Weights of a small self-supervised audio encoder (BEST-RQ).
Model: arch conformer, layers 6.
Rows from block 3, named by matrix and row number. Each number is 128 + 24 x the weight over its row's rms, rounded and kept within 0 to 255. All counts start at 0. After the name is the row's rms in percent of the matrix's.
# pw2: conv module project (model.blocks.3.conv.pw2.weight, 192x192), inputs 0-95
pw2.101 147 [198 128 127 163 120 141 151 137 138 131 140 135 110 182 139 167 114 100 132 144  99 110 122 123 139 110 138 121 153 132 119 141 139 191 142  91 145 106  85  98 157 150 125 126 126 137 152 126 146  95 118 140 178 142 114  85 142 145 168 100 134 129 110 128 122  98 120  75  68 131 128 118 107 124 140 108 113 150  82 150 162 104 148 139 151 150 151 132 101 180 157 120 169 126 126 103]
pw2.102 086 [161  78 148 158 100 199 105  87 159 102 148 168 130  96 148 134 172 122 168 143 139 145  87 112 134 129 120 128 134 119 122 147 117 122 165 152 124 141  86 103 128 135 125 104 133 128 117 126  98 144 121 181 116 140 152 121 141 133 119 141 146 124 122 114 154 129 138 148 125 123 116 103 114 118 136 162 133 106 116 117 124 122  93 135 115 146 120 123 124 115 129 130 108 122 134 118]
pw2.103 088 [117 141 128 115 123 136 131 135  89 116 100 143 136  90 147 160 208 165 103 140 128 154 143 158 142 149 132 149 146  97 107 172 120 124 138 125 117 126 140 148 147 122 148  78 126 142 131 140 128 135 145 180 118 102 134 151 139 134 143 150 129  90 135 151 153 125 120 178 147 119 143 110 123 144 108  99 131 111  93  94 100 111  90 145 153 137 103 139 146 130  94 142 116 113 148 152]
pw2.104 106 [113 109 131 157 153 168 106 119 132 134 127 183 147  66 107 104 122 136 153 139 114 150 116 100 117 141  88 112 124 115 114 142 115  82 135 154 140 124 156 175 141 110 134 126 152 141 156 144 172 171 159 108  88 121 146 127 152 140 179 124 109 159 130  92 152 142  85 149 181  80 113 126 152 132 120 147 105 131 126  88 119 100 113 143 108 133 147 175 121  83 129 136 128 153 131 157]
pw2.105 122 [103 110 165 138 109 118 117 148 141 103 138 150  98 107 105 126 154 124 127 139 161 142 108 130 158 133  83 138 119 113 137 110  92  75 142 130  93 133 151 186 177 103 124 112 147 147 131 149 150 145 140 130  73 139 137 121 122 109 142 134 124 121 132 135 142 137 129 206 124  92 101 137 165 148 102 126 126 113 140  87 108 129 106 141 102 131 105 124 113  85 107 144 123 106 140 143]
pw2.106 086 [137 116  98 125  75 126 143 140 160 162 124 156 116 140  73 103  98 148 156 111 118 115 127 123 179 142 157  80 159 135  85 131 150 139 130 135 183 124 131 119 187 144 131 118 119 143 136 116 142 176 117 138 130  96 103 162 159 180  98 116 153 130 121 117 149 158  98 128 114 142  92  85 149 141 132 111 108 171 128 123 121  86 144 173 155 168 138 112 122 125  97 118 102 109 146 128]
pw2.107 091 [105 103 131 146 112 114 121 121 187 127 151 128  93 143 123 124 130  85 140  98 104 159 148 151 111 145 121 109  92 102 143 133 128 110 143 155 111 123 163 126 141  95 109 141 137 127 137 116 125 162 152 142 125 160 141 108 124  99 121 146 129 105 132 119 146 120 151 139 131 119 130 137 130 146 107 113 154 123 143 124 119 151  73 141 139 110 118 117 122 151 138 126 134 181 158 131]
pw2.108 065 [115 141 173 132 137 144 119 160 101 149 123 109 136 125 111  78 114 116 151 109 126 128 108 125 126 111 120 110 112 140  92 117 141 145 157 134 129 110 143 147 117  97  97 117 133  97 183 119 118  92 118  69 103 155 138 118 135 138 172  81 137 105 142 116 143 132 119 115 131 148 159 124 132 187 162 102 155  75 134 145 132  88 115 130 148 104 135  97 116 139 120 142 173 116 113  82]
pw2.109 106 [143 151 121 125 174 155 167 113 129 133 197 112 142 178 128 113  99 124 166 144 139 122 110 135 142 137 155 116 134 149 143 135 140 163 147 128 146 128 152 112 112 143 126 156 149 150 142 113 135 123 162 127 157 136 121 166 165 110 134 138 120 119  92 122 146 139  92 136 136 150 135 175 158 117 151 140 138 133 123 184 168 123 131 106  94  98 131 151 150 167 123 108 129 102 103 106]
pw2.110 117 [161  95 100 130 159 129 115 128 157 183 102  86 117 123 114 147 101 114 167 166  85 105 106 168 111 114 137 134 143 148 117 120 137 153 132 104 139 112 135 142  88 118 138 136 136 114 147  93 146 150 188 132 144  98  90  74  96 160 101 147 131 129 100 138 127 113 188  82  88 138 120 134 139 147 123 100  80 180 130 129 140 124 165 173 164 124 143 143 119 157 104 120 150 129 107 120]
pw2.111 104 [160 159 119 145 105 134 176 150 160  95 146 161 121 181 160 111 151 117 150 136 120  91 122 110 117 115 132 111 138  95 152 147 170 165 127 117 142 106  93 105 125 185 105 161 126 156 114 155 143 128 113 168 169 137 147 166 199 126 110 153 114 112 167 141 133 131 133 125  97 110 172  75 117 114 124 121 141 125 145 157 155 131 104 188  95 115 115 111 131 187 121  85 139 148 127 130]
pw2.112 085 [147 105 146 101 185 156  91 157 190  90 157 140 119 116 148  96 108 111 115 129 126 141 122 100 121 128  93 165 117 114  82 134 117 134 143 146 121 153  94 139 167 106 134 111 121 153 123 142 122 143 117  96 104 117 132 126 112 143 114 123 157 134 139  91 144 133 164 134 121 107  88 111 139  93 107 151 127  93 123  96 102 114 101 117  90 103 172 148 134 101 101 121 124 159 135 138]
pw2.113 087 [132 178 150 152 131 118 161 126 119  79 170 130 142 174 151 133 132 103 116 129 157 132 149  98 143 114 122 111 106 100 129 146 145 125 146 104 130 134 113 101 117 139 158 131 105 133 110 121 120  70 117 145 134 106 117 157 145 106 113 120 148 118 113 109 160 118 111 116 110 158 137 169  93 159  72 150 122 109 124 166 104 111 146 140 147 133 158 125 130 164 132  75 141 111 136 102]
pw2.114 131 [ 74 120 145 113 125 145 130 134 131 166 149  80 128 142 117 135 118 159 128  95 128 132 138 164 135 132 132 108 104  91 125 113 155 158 162  94 141 128 170 138 123 129 105 146 116  86  92 103 131 169 121 101 135 114 122 111 103 140  64 119 140 122 131 142 148 106 128 138 178 195 171  76 122 133 140 136 179 118 134 147 111  96 101 114 150 104 125 124 146 145 108 138 114 141 135 109]
pw2.115 118 [ 97 132 139 121 142  89  73 100 137 151 100  24 119 133 119 179 149 155 137 109 156 122 131 138 130 118 132  97 112 174 126 135 129 134 107 167 152  86 134 117 107 152 123 120 111 104 120  79 142 152 156 120 134 114  95 102 100 111  82 135 118 123 108 149 109 115 114 174 157 152 140 131 126  75 115 136 150 130 153 154 127 133 157  71 120 114 116 106 133 115 116 140 136 161 104 112]
pw2.116 098 [145 128 141 138 132 129 169 131 120 119 168 141 107 127 148  95 134 121 107 191  97  80 128 124 149 120 120 106 142 129 130 124 150 161 153 118  97 117 116  94 130 161 128 153 133 156 123 128 135  97 157 133 189 127 161 197 188 126 112 114 112 127 123 132 109 159 146 128 111 117 106 110 123 135 128 115 134 111 129 181 160 131 110 157  93 112 102 123 113 175 101  74 112 117 121 118]
pw2.117 097 [144 130 113 130 136  84 128 130 156 172  71 125 118  79  89 101 122 124  92 126 100 124 149 147 107 134 123 103 156 138 129 116 112 119 113 126  96 160 147 153 109 119 162 132 120 133 141 140 148 154 158 116 101 116 116 155  47 121 125 145 163 140 170 123  92 125 173  97  99 141  89 139 121 129  95 139 122 136 122 104 121 141 139 132  93 126 137 144 131 121 140 134 120 113 127 115]
pw2.118 101 [121  93 157 123  95 109 105 130 151 104 175 160 107  99 145 109 138 127 121 134 125 137 145 174  93 116 134 125 114 121 172 142  98  81 130 155 119 134 104 113 152 116 117 104 151 128 118 118 120 143 133 174  79 125 119 153  75 127 133 156 147 123 138 120 124 110 105 144 124 114 144 150 128  95 134 106 116 104 134  73 119 141  71 115 141 140 146 131 116 106 134 152 110 149 132 130]
pw2.119 107 [135 136 116 141 140 122 164 129 113 156 147 100 132 155 133 154 125 127 124 111 144 148 148 119 140 123 119 108 110 111 126 146 170 129  94 141 115 162 138 136 103 170 128 146 112 154 136 147 166 120 144 125 130  78 121 124 124  96 111 143 157 119 122 134 108 114 104 159 108 158 156  85 162  89 113 171 110 122 132 178 149 125 136 148 109 119 109 115 177 153 114 116 153 111 150 113]
pw2.120 128 [155 147 128 127 144  99 184 130 134 100 144 114 127 120 120 117 148 127 123 136 131 126 148 116 127 127 139 148 121  98 138 149 118 116 123 107  88 124  94 160 105 124 130 112 136 165  85 110 149  73 102 182 107 127  77 139 171  69 109 143  91 131 122 139 131 100 127 144  69 140  91 110 142 126 126 108 123 142 133 140 165 142  78 119 139 125 143 115 114 148 114 128 140 111 148  81]
pw2.121 107 [126 131 117 134 119 135  93 107 174  68 121 150 139  84 142 145 115 123 144  97 148 132 100  94 113 142 131 100 132 136 153 116 112  95 117 151 117 130 104 148 132 121 101 123 133 106 128 160 138 131 163 152  92 153 113 105 119  88 146 129 124  90 122 104 142 103 148 130 112 108 102 151 115 143 124 116 114 110  99  91 121 128 154  65 171 136 165 146  69  99 139 118 107 119 150 126]
pw2.122 110 [159 142 125 109 127 126 167 144 141 123 163  94 157 155 124 147 141  90 136 157 140 173 116 106 137 158 167 138 140 153 144 135 130 152 109 114 156 163 142 145 123 125 144 130 146 128 140 143 121 146 115 118 144 120 142 123 165 133 143 150 151 129 131 149 135 162 120 121 160 145 137 130 136 133 116 143 127 127 129 166 118 131 157 116 118 167 109 175 135 142 166 174 155 112 119 150]
pw2.123 174 [183 125 150 137 123 137 186 144 144 113 154 190 109 174 121 159  97  96 106 128 119 147 122 100 107 111 103 150 123 113 156  98 100 143 119 120 133  93 104 109 119 149 123 147 134 158 140 146 128  88 135 138 144 145 111 151 116 116 130 135 126 125 113 128 118 140 164  57  95  98 106 125 130 142 108  79 119 117 104 139 138 163 125 158 139 125 143  98 105 158 123 104 157 137 159 103]
pw2.124 145 [130 148  92 120 139 125 165 122  82 132 118 162 166 179 106 143 153 150 139 112 119 123 136 126 153 142  86 101 121 149 136 154 141 171 128 117 151 145 142 113 107 181 142 140 125 148 119 118 145 117 116 139 177 122 187 169 173 128 120 121 125 100 113 107 138 125 112 106 191 134 132  98 129  96 129 135 138 131 112 157 164 119 133 153  99 128 123 119 161 175 130 134 120 143 115 120]
pw2.125 069 [ 88 128 115 100 136 124 159 134 108 152 113 109 162 113 140  96 110 132 122 124 132  83 186 127 137 112 152 115 134 144 153 132 118 126  85  90 178 120 102 139  87 125 137 126 144 148 131 167 118  62 136 119 156 147 121 163 157 121 131 130 113 125 149 117 164 114 138 156 100 146  93 132 154 103 159 108 140 129 146 173 128 100 125 150 141 100  95 123 167 176 150 111 145 165 137  94]
pw2.126 115 [133 151 106 143 137 135 127 149 171 146  97 156 116 115 115 142 166  81 158 143 171 112 107 148 111 120 151 149 103  90 140 112  90  85 116 127 109 105 108 126 132  74 102 109 148 172 133 132 151 131 144 153 100 119 106 126 130  94 146 161 152 115 164 152 132  62 164 155  69 131 116 137 115 137 140 137 145 125  99  86 118 127  70 102 108 117 156 125 128  96 130 125 125 137 128 115]
pw2.127 083 [175 124  94 117 114 166  83 150 128 129 147 184 166  82 121 121 153 125 115 116 188 182 153 135 123  67  92 123 120 137 141 130 120 123 166 146  92 122 138 158 165  92  99 119 138 136 134 145 152 174 128 149 112 116  74 105 101 121 141  98 135 126 147 123 154 118 127 113 134 114  84 106 117 125 160 124 108 119 114  72 100  90 125  97 160 113 110 121 158 118 127 131 151 110 109 134]
pw2.128 079 [106 124 121 102 163 134 104 116 118 154  89 106 133  81 164 161 170  92 145 131 109 157 125 176 107 138 139 142 130 122 155 163  91 166 172 113 136 111 130 115 137 128 132 146 130 102 106 116 167 123 128 141 183 121 167 129 108 121  84 122 139  97 135 140 114 117 167 100  99 131  95 117 105  98 168 155 154 136 104 135 107 105 124 133 168 146 149 101 103 122 137  87 126 169  79 115]
pw2.129 145 [111 115 127 152 109 134 141  98 135 116 119 134 132  81 135 115 132 117 140 164 158 154 142 165  94 124  93 118 127 100 147 111 126  66 156 165 106 132 117 143 128  99 151 135 141  78 135 145 166 141 144 119  78 152  91 153  69  96 140 128 132 129 172 116 115 131 130  93  93 136 136 137 120 149 120 153 142 117 132 109 110 124 120  92 146 167 133 134 139  93 128 131 138 158 113  79]
pw2.130 124 [112 120 125 141 141 199 113 131 155 134 153  91 121 142  94 115 156 101 132 115 116 123 110 117 136 114 124 170 119 160 139 138 134 159 144 132 154 112 178 147 120 143 113 145 132 141 137  99 179 130  96 154 150 126 130 118 122 109 107 107 122 177 138 140  99 110 139 115 150 169 137 141 158 152 130 107 117 144 112 118 155 110 140  94 122 133 135 129 186 157 128 133 126 148 148 164]
pw2.131 131 [114 158 129 116  95 141 119 132 109  73 126 127 163 113 148  92 123 151 115 143  97 109 134 116 176 136 139 143 108 161 122 141 132 122 136  89 119 146 137 136 141 148 141 121 126 145 138 154 113 140  94 114 121 122 129 175 169 134 171 124 137 120  81 114 131 143 121 197 143 149 119 141 128 148 110 102 121 133  97 116 109 143 129 107 129 111 102 162 134 102 135 138 117 145 109 133]
pw2.132 059 [186 134 124  96 109 154 140 113 138 121  97 163 141 174 110  90  97  83 125  90 118 153 108 149 130  94 140 144 109 173 114 134 120 152  69 141 145 143 132 118 142 159 124 131 126 151 136 124 107 128 143 108 165 162 145  76 129 160 149 109 150  94 137 129  69 121 100 115 132 158 124 144  96  95  79 113 103 140 127 129 114 160 101  84 137 125 123 124 119 156 147 126  88 164  86 102]
pw2.133 083 [113 130  82 123 134 135 119 140 104 126 104 148 154 105 110 122 143 118 138 143 131 138 122 114 159  87 119 109 147 128 110 110 113 115 159 126 141 138 134 124 157 124  97  97 132 134 136 191 118 156  90 125  90 141 110 122 129 157 144 151 157 147 135 128 123  97 161 199 133 114 145  96 117 136  95 120 107  89 110  60  87 156  63 141 130 110 135 140 145  94 152 145 108 139 121 141]
pw2.134 101 [ 84 143  99 132 156 139 107 113  96 129 113 109 167 114 144 144 124  92 146 174 141 149 126 148 115 144 109 185 151 146 152 106  99  74  97 171  88 141 121 142 132 122 107 111 133 158 139 161 132 143 145  97  99 136  90  97 137 117 104 120 112 122 131 144  91 155 145 155 135  85 163 142 122 123 152 103 130 108 168 118 120 126 109  86 142  88 160 144 126 103 142 160 126 154 110 177]
pw2.135 097 [145 137 118 107 106 125 158 143 125 166  81 135 188 165 136 112 110 111 127 136 135 176 126 140 117  96 168 134 121 128 143 128 111 141 126 128 114 125 150 147 141 127 130 199 158 144 153 116 127  87 161 113 161 130 121 165 100 150 124  74 121 128 160 145  77 126 142 106 115 163 130 119 113 120 161 127 114 148 106 153 128 144 148 150 146 118 143 112 115 164 152  94 150 128 138 128]
pw2.136 095 [ 99 112 107 127 139  82  95 147 139 119 100 155 107  96 108 131 171 126 115 114 104 136 137 120 115 110 102 148 114 139 106 147 107 125 115 167 138 155 120 143 166  88 143  88  95 109 143 182 142 131 121 132  93 139 118 109 143  88 136 114 131 126 112 125 137 127 132 163 137  60 130 117 158  91 144 153 143 161 144  98 129 160 113 108  76  99 107 130 142 105 136 146 112 136 150 152]
pw2.137 110 [165  95 137 123  94 148 153 138 132 121 152 148  92 160 137 115 146 103 115 146 126 112 134 143 124 125 103 130 161 145 157 133 137 158 127 138 140 162 101  96 122 165 101 153 129 147 113  87 107 153 173 169 180 151 171 149  85 135 112 120 134 103 127 121 149 170 154  76 156 140 144 134 148 103 121 117 141 157 112 156 180 128 156 129 113 145 104 119 138 190 105 118 127 129 131 135]
pw2.138 085 [146 146 133  67 125 124 102 144 132 112 117 164 136 127 122 124 113 133 131 165 126 115 129 150 148  93 142 124 114 122  86 150  64 134 122 126 126  83 129 130 163 120 126  99 127  96 153 114 100 121  84 100 152 130 129 150 139 162 139  96 167 125 108 116 135 100 191 143 105 107  87  89 113 129  77 150 100 137 117 120 152 146 123 168 152 144  77 133 118 125 113 135 155  87  92 130]
pw2.139 070 [142 154 154 101 124 107 184 148  95 138 154 113 102 142 159 108 136 104 122 121 132 107 121 133 127 118 103 128 136 154 160 148 101 146 126 113 101 157 117 132  67 160 149 100 123 128 118 117 133  91 129 102 119 136  86 103 131 117 133 176 156 145 103  86 135 138 111 105 124 154 142 128 158 101 141 136 146 160  98 191 122 149 119 120 136 108 126 121 100 134 119 102 132  84 155  55]
pw2.140 114 [147 124 159 102 179 134 124 133 119 158 149  87  93 152 115 146 138 136 172 106 155  95 118 146 137 123  99  78 131 136  94 118 133 166 128 147 157  90 109  93 133 135 145 131 102 143 122  95 162 137 132 149 158 100 160 166 101 131 123 173  96 118 134 136 152 120 152  92 152 138 144 133 129 162  63 151 142 122 164 145 135  94 140  95 132 121 164 102 109 139  84 136 112  90 106 123]
pw2.141 068 [130  93 127 105  94  59 132 135 104  93 119 123 113 134 151 122 157 136 170 115  92 131 150 112 128 138 140 107 142 110 137  92 161 111 146 118 105 128 113 132 138 131 120 144 122 133 132 159 134 135 110 128 121 138  92 137 128 125 132 148 107 136 108 150  64 116 159 121  98 104 181 139 115 194 145 102 183 156 158 115 136 123 115 146 118 130 160 149 122 140 152 135 144 166  77 147]
pw2.142 089 [114 153 147  91 161 148 138 134  89 164 104 121 130 163 154 160 121  95 168 131 149 135 157  95 160 139  90 123 135  96 136 127 106 163  95 135 139 130 122 123  98 141 148 141 128  83 160 119 141 119 157 131 167 131 107 153 107 146 112 137 136 130 112 126  99 143 152 121 150  99 142 117 136 161 102  94 139 133 108 152 118 118 187 160 115 136 127 114 117 145 169 138 112 142 136 127]
pw2.143 151 [149 130 102 140 122 114 154 153 146 129 139  69 109 144  95  92 143  98 136 135 114 100 106  99 143 123 157 134 115 122 117 130 150 139 124 112 146 133 119 134 127 124 140 139 119 144 120 156 127  59 128  94 129 113 101 141 115 109 137 126 145 124 121 121 130 124 118 125  79 185 113 156 149 130 168 161 117 144 145 178 187 128 121 162 136  90 110 148 146 154 141  97 147 125 116 117]
pw2.144 093 [150  96 148 141 164  90 133 123 130 141 137 165 151 104 106  88 131 153 109 133 117 154 175 143 116 102  94 115  94  89 112 102 140 108 165 157  99 123 143 137 133 100 137  90 127 115 150 134 116 182  99 146  57 167 115 114 114 154 156 140 154 180 155 180 108 151 138 150 142  74 135 124 134 108 140 140 102 111 171  74  96 112 117 142 125 138 139 132  98 112 179 135 163 126 133 132]
pw2.145 101 [140 127 136 107 126 143 122  95 145 116 103 173 128  73 145 133 147 140 119 171 165 134 117 149 144 108 114 135 124  94 148 111  93  81 151 126 118 125 127  97 172 129 126 107 157 128 146 134 110 158 122 155 105 110 126 136 125 124 144 144  98 140 103 121 197 122 140 122 144 141 139 135 121 180 122 145 107 142  97  93 121 121 140 102  84 127  91 130 121  82 126 133 115 111 103 129]
pw2.146 101 [149 120 105 140 145 102 152 144 177 113 149 124  93 177  99 163  90 114 167 124 103 119 108  82 128 123 130 152 124 141 126 120 138 164 118 120 146 120  98 144 105 166 134 118 143 152 110 111 151 133 109 121 121 116  91 171 129 103 104 131 144 101 124 104 162  97 143  79  95 145 127 121 131 157 119 116 129 138 109 157 147 151 141 180 143 143 131 143 168 167 117 108 156 144 124  77]
pw2.147 071 [144 144 140 122 130  93 121 113 167  77 139 131 138 126  98 168 133 136 166 143 165 147  93 144  95  78 171 121 119 158 110 112 146 109 173 132 111 132 113 114 122 108 157 169 144 100 124 133 189 120 109 110 125 144 142 102  65 137 107  94 156 147 126 135  96 135 114  61 119 167 119 103 128 132 119 100 130 124 112 114 108 132 184 129 145 129 128 132  89 114 128 112 135 118 113 107]
pw2.148 092 [134 161 134 100 111 118 102 144 137 138 109 114 113 112 142 135 135 146 142 109 149 112 112 128 137 139 117 158 197 104 124  90 143 168 112 128 149 122 128 107 112 159  96 143  93 169 121 125 128 113 110 131 175  95 127 120  85 135 125 133 129 133 158 103 146 102 152 135 107 180 144 133 134 125  81 105 149 111 156 145 167 122 109 132 139 128 118 136 116 179  85 129 119 114 133  75]
pw2.149 095 [122 159 105 100 170 152 114 119 130 118 135 122 113  75 139  67  98 139 164 105 147 121 130 126 142 119 137 105 147 133 113 129 115 102 140 126 125 150 135 186 127 150 113  96 110  87 124 140 158 126 121 119  83 131 130 103 116 107 117 160 140 143 128 112 155 111  98 136 162 116 125 101 124  58 133 137 132 157 126  96 103 113 112 102  97 130 173 166 141 111 129 129  91 153 119 158]
pw2.150 064 [ 54 113 107 151 151 139 132 126 115 143 153 142 170 134 120 134 119 132 130 121 156 142 146 152 160 164  91 155 136 146 104 143 168 110 128 102  85 154 145 154 115 108 160  93 101  87 139  95 143 158 159 106  93 113 139 124 139 110  88 128 117  94 172 117 108 124 137 179 133 114  92 106 150  88 143 137 111 116 128 115  88 110 114 126 134 123 142 156 110  86 110 135  87 108 142 137]
pw2.151 091 [112 176 135 166 154 136 163 122 118 141 131 113 188  99 108 100  98 147 163 130 132 118 136 143 169 111 118 108 143 114 125 136 127 140  97 143  99 129 147 139 117 134 122 140 166 118 101 100 132 115 132 124 127 102 161 139 150  99 115  97  79 136 108 182 156 110 144 148 156 166 160  96 140 156 125 103 141 164 136 162 121 122 131 113 142 121 126  90 138 130  76 155 124 131 109  99]
pw2.152 105 [172 123 146 118  88 156  81 133 196  84 140 136 133 120 124 102  95 135 113 129 111 143 113 113  95 132 126 124 132 145 123 122 111 121 117 150 139 117 117 140 170 110 117 118 157 115 149 117 109 168 112 135 107 155 124 134  96 149 141 137 164 116 119 130 125 121 114 121 103 112  91 179 144 143 110 115  93  92 148  82 117 139 125 130 120 134  96 134 109 121 139 165 140 120 100 146]
pw2.153 097 [122 102 118 106 114 111 162 120  77 164 124 164 151 129 145 116 160 153 116 135 157 169 164  94 156 131 115 105 104 126 129 116 150  81 147 160  99 145 134 106 140 146 110 130 124 161 146 120 137 115 146 137  97 121 127 144 142  93 135 117 109 127 112 114  94  97 129 181 172 139 110 105 152  99 129 130  75 111 123 125 129 136 110 177  78 110 103 114 151 120 132 131 104 102 150 109]
pw2.154 116 [112 120 117 117 112 130 142 137 145 117 116 135 101  87 121 117 142 134 162 131 159 114  89  77 147 152 142 143 125  90  95 139 109 133 122 125 117  81 112 134 200 101 142 118 118 102 141 163 150 103 125 112 107 123 149 120 123 138 175 161 120 153 170 135 122 146 141 204 113 121 118 163 153 119 110 110 132  35 181 108 129 104  79 101 117 104 145 137 121 118 124 124 150 153 128 142]
pw2.155 109 [118 141 115 148  98 139 138 126 129 130 128  87 180 106 123  91 147 137 151 104 143  86 141 166 106 117 161 127 151 163 148 125 128 144 111 151 168 132 147 126  81 168 134 151 127 130  97 113 141 138 141 154 153 116 151 142  89 124  92 134 112 127  99 147 129 139  67  92 154 221 166 182 138 120 125 162 158 140 115 195 130 118 145  65 173 128 135 140 144 133 112 125 129 112 118  93]
pw2.156 064 [122 152 129 193 137  99 120 130 122 132 159 115 139 127 133 106 125 155  96 181 174 111  69 112 122  56 100 106  91 129 131 109 132 124 143 115 153 122 163 117 125 109 127 127 140 120 124  79 145 126 142 138  87 160 128 108 132 112 161 130 147 153 108 167 126 167 125 142 132 150  98 121 116  90 129 146 113 116 146 115  99 120  99 112 147 113 133 108 128 121 109  85 120 142 165 164]
pw2.157 130 [101 113 117 126 133 133  84  99 153 136 109 121 113 103 137 106 144 136 115 125 178 138 114 152 112 124 116 105 143 123 104 141 114 111 137 138 108 112 129 109 170 111 117  98 131 107 119 109  90 186 153 153  97 114 106  79  88 144 109 128 132 152 142 140 143 118 146 131 144 136 129  79 123  83 150 140 143 116 150  79 121 138 123 125  81 104 128 138 130  96 142 149 107 116 130 167]
pw2.158 083 [111 136 141 106 142 122  90 128 158 108 102 177 128 123 122 127 140 182 108 132 147 114 107 120 110 110 109 147 147 167  84 140  98 143 160 124 124  74 110  98 144  98 117 122 130 174 141 110 103 162 101 144 107 152 134 117 136 157 133 137 128 139 140  98 145 123 134  84 154 110 146 124 134 124 121 109 145 119 114 103 121 111 118 150 141 128 113 138  83 121 112 137 138 106  71 162]
pw2.159 096 [119 145 160 140 109 149 138 162 145 160 139 112 131 153 140 123  92 127 171 162 136 167  86 152 124 116 120 130 133  97 141 133 122 138 135 132 100  98 137 125 162 128 110 117 146 120 157 116 144 150 117 100 148 142 135 114 153 145 161 121 133  94 131 107 131 106 122 140  93  83 174 126 109 129 149  98 105 132 124  92 134 140 144 135 104 139 133 172 124 128 167 131 145 115 118 118]
pw2.160 114 [113 148 104  97 119 137 146 132 128 134 118 132 132 110 144 110 121 146 113 145  92 106 104 141 147 115 113 125 108 135 129 113 184 135 134 109 124 147 120 136 108 146 128 138 148 127 140 111 107 116 151  81 118 136 186 109 127 118 146 135 155 110 125 116 161 107  93 121 152 165 131 106 134  86 130 169 126 161  92 195 158 127 134 171  92 131 113 135 149 123 149 112 150 127  96  99]
pw2.161 091 [159 125 107 116 130 102 131 150 139 108 103 102  89 148 121 113 110 134 147 149 129 109 117  99 134  86 161 134 109 120 128 134 192 127  81 157 126 154 131  94 139 150 131 148 118 148 109 177 146  97 139 134 150 154 158 122 140 111 109 140 158 134 115 134 116 126 120 133 114 156 161 104 148 130 116 138 118 155 159 145 146 130 150 194  92 154 155 130 163 150 114 112 126 130 127 129]
pw2.162 127 [133 156 110  97 100 171 132 140 195 124 124  84 138 158 113 117  85 124 102 138 116 113 150 123 104 128 135  95 151 114 139 103 161 172 119 135 129 103 119 111 113 181 127 166 136 137 145  92 102 138 136 132 169 127 149 138 130 146 126 109 150 168 125 137 147 136 118 114  98 175 145 104 142 127  94 108 100 114 112 159 149 130 143 120 126 117 112 131  98 176 102 102 142 120 132  99]
pw2.163 101 [156 109 112 145 110 113 161 122 147 142 163 113 118 179 113 132 147 125 179 138 129 100 145 113 106 127 118 122 118 120 155 132 165 141 119 141 124 131  92 110 106 161 149 147 130 109 109  88 127 134 134 172 115  95 125 125 109 117 114 134 112 115 111 138 119 148  95  73 148 169 140 120 149 126 105 137 136 197 154 184 141 126 159 116 130 112 153  99 140 165 109 112 129 146 128 143]
pw2.164 094 [ 99 110 112 121 123 141 138 149 112 159 112 111 183 162 156 145 136 108 106 137 103 157 145 121 132 127  95 152 136  88 132 117 121 137 134 149 112 120 142 153  97 160 127 144 134 142 133 116 132 105 108 141 126 136 109 129 165 102  95 127 101 140 120  95 123  79 131 163 146 148 107  96 129 180 107  96 167 122 120 167 150 132 122 142 158 128 152 130 131 173 129  85 135 119 154 120]
pw2.165 129 [115 100 108 115 159 144 146 149  74 163 124  81 123 159 144 118  85 118 160 120 122 121 155 105 162 109 147 153 146 162 132 126 120 147 127 121 174 101 161 109 112 147 153 162 110 148 115 167 120 107 165  73 162 151 166  99 140 190 172 129 101  95 114 133 124 114 102 187 168 144 179 158 132 125 143 118 152 151 127 170 150 156 122 133 141 135 126 138 125 151 129 145 113 124 109 140]
pw2.166 099 [ 91 162 150 143 114 161 164 110  81 129 119 136 120 130 126 152 143 145 111 119 146 143 145 142 153 116  91 110 124 125 118 121 166  94 154 144  98 159 128 119 149 151 151 132 116 112 131 131 142  93 109  94 126 130 161 182 119 113 112 133 106  83 121 118 115 133 148 153 139 181 142 124 138 160 108 134 122 140 120 183 120 145 120 127 138 133 116 126 120 127 132 104 104 134 144  68]
pw2.167 094 [ 90 136 160 121 108 151 134 108 164 110 174  93 131 130 154 154 119  80 169 126 144 137 110 145 143 136 112 128 117 128 108 133 125 143 170 148 173 123 127 130 178 126 104 123 114 162 110 143 158 101 100  99 141 121 141 132 141 109  95 110 132 146  94 130  96 116 102 179 134 150 165 121 182 134 111 113 159  82 123 148 106 152 105  84 136 133 152 120 161 149 139 131 140 150 127 135]
pw2.168 101 [161 121 105 153 118 111  99 158 145 117 103 158 169 120  73 112 122 134 126 126  91 166 151 103 114 104  89 149  96 169 153 119 185 125 151 171 164 147 148 159 154 130 130 162 189 156 166 141 137 171 156 121 129 132  92 129  87 125 150 104 134 167 120 118 108 117 115 124 145 127 138 133 132 141 127 118 115 139 160  92 104  84 112 126  84 117 126  98 149 108 153 156  98 165 134 107]
pw2.169 094 [147 154 110 110 145 119 162 151 178 121 132  86 112 129 108  82 105 131 105 123 109 121 131 136  92 124 183  94 131 153 145 132 138 108 151 149 132 138 120 151 148 177 146 159 124 121 146 168 155 129 132 130 129 145 119 170 100 143 114 149 134 166 168 153 134 165 132 113 123 131 171 112 132 105 141 119 126 140 146 144 124 155 159 137 164 138 109 145 141 129 149 100 132 126  96 109]
pw2.170 093 [125 143 142 146 137 142 140 157 119 136 152 177 131  95 141 123 193 135 117 138 143 137 171 132 133 113 123 108 114 131 130 121 135 117 117 172  86 155 166 114 120 119 145 100 109 135 140 152 136 116 154 139 149 144 109 164 108 100 102 117 106 130 196 134 145 160 140 141 111 118 150 129 152 113 148 138 131  92 102 136 140 135 103 119 100 143 149 123 169 122 137 136 120  75 143 107]
pw2.171 094 [146 159 145 109 125 146 158 111 120 132 169 183 107 121 129 115 169 176 142 118 174 122 141 142 146  97 101 166 149  80  97 125 123  89 133 120  68 110 156 157 144 122 103  98 112 143 137 129 158 173 108 153 110 165 165 105 125 109 127 123 103 131 149  98 128 103 146 149 149 125 110 109 135 159 129 147 131 143 126 100 141 134 106  96  80 141  85 154 117  92 160 166  91 112 139 162]
pw2.172 099 [141 154 135 102 128 166  98 124 153 106 104 165 113 151 136 149 139 128 115 119 140 157 115 161 143 137 102 121 122 123 128 150  91 112 130 142 102 113 131 172 156 102 135 102 109 105 161 141 125 133  95 151 127 156 176 109 141 161 120  99 103 101 134 130 141 111 133 150 131  58  98 100  85 130 141 161 132 151 138  98  97 151 160 132 148 215 132 132 130  94 139 142 120 139 124 167]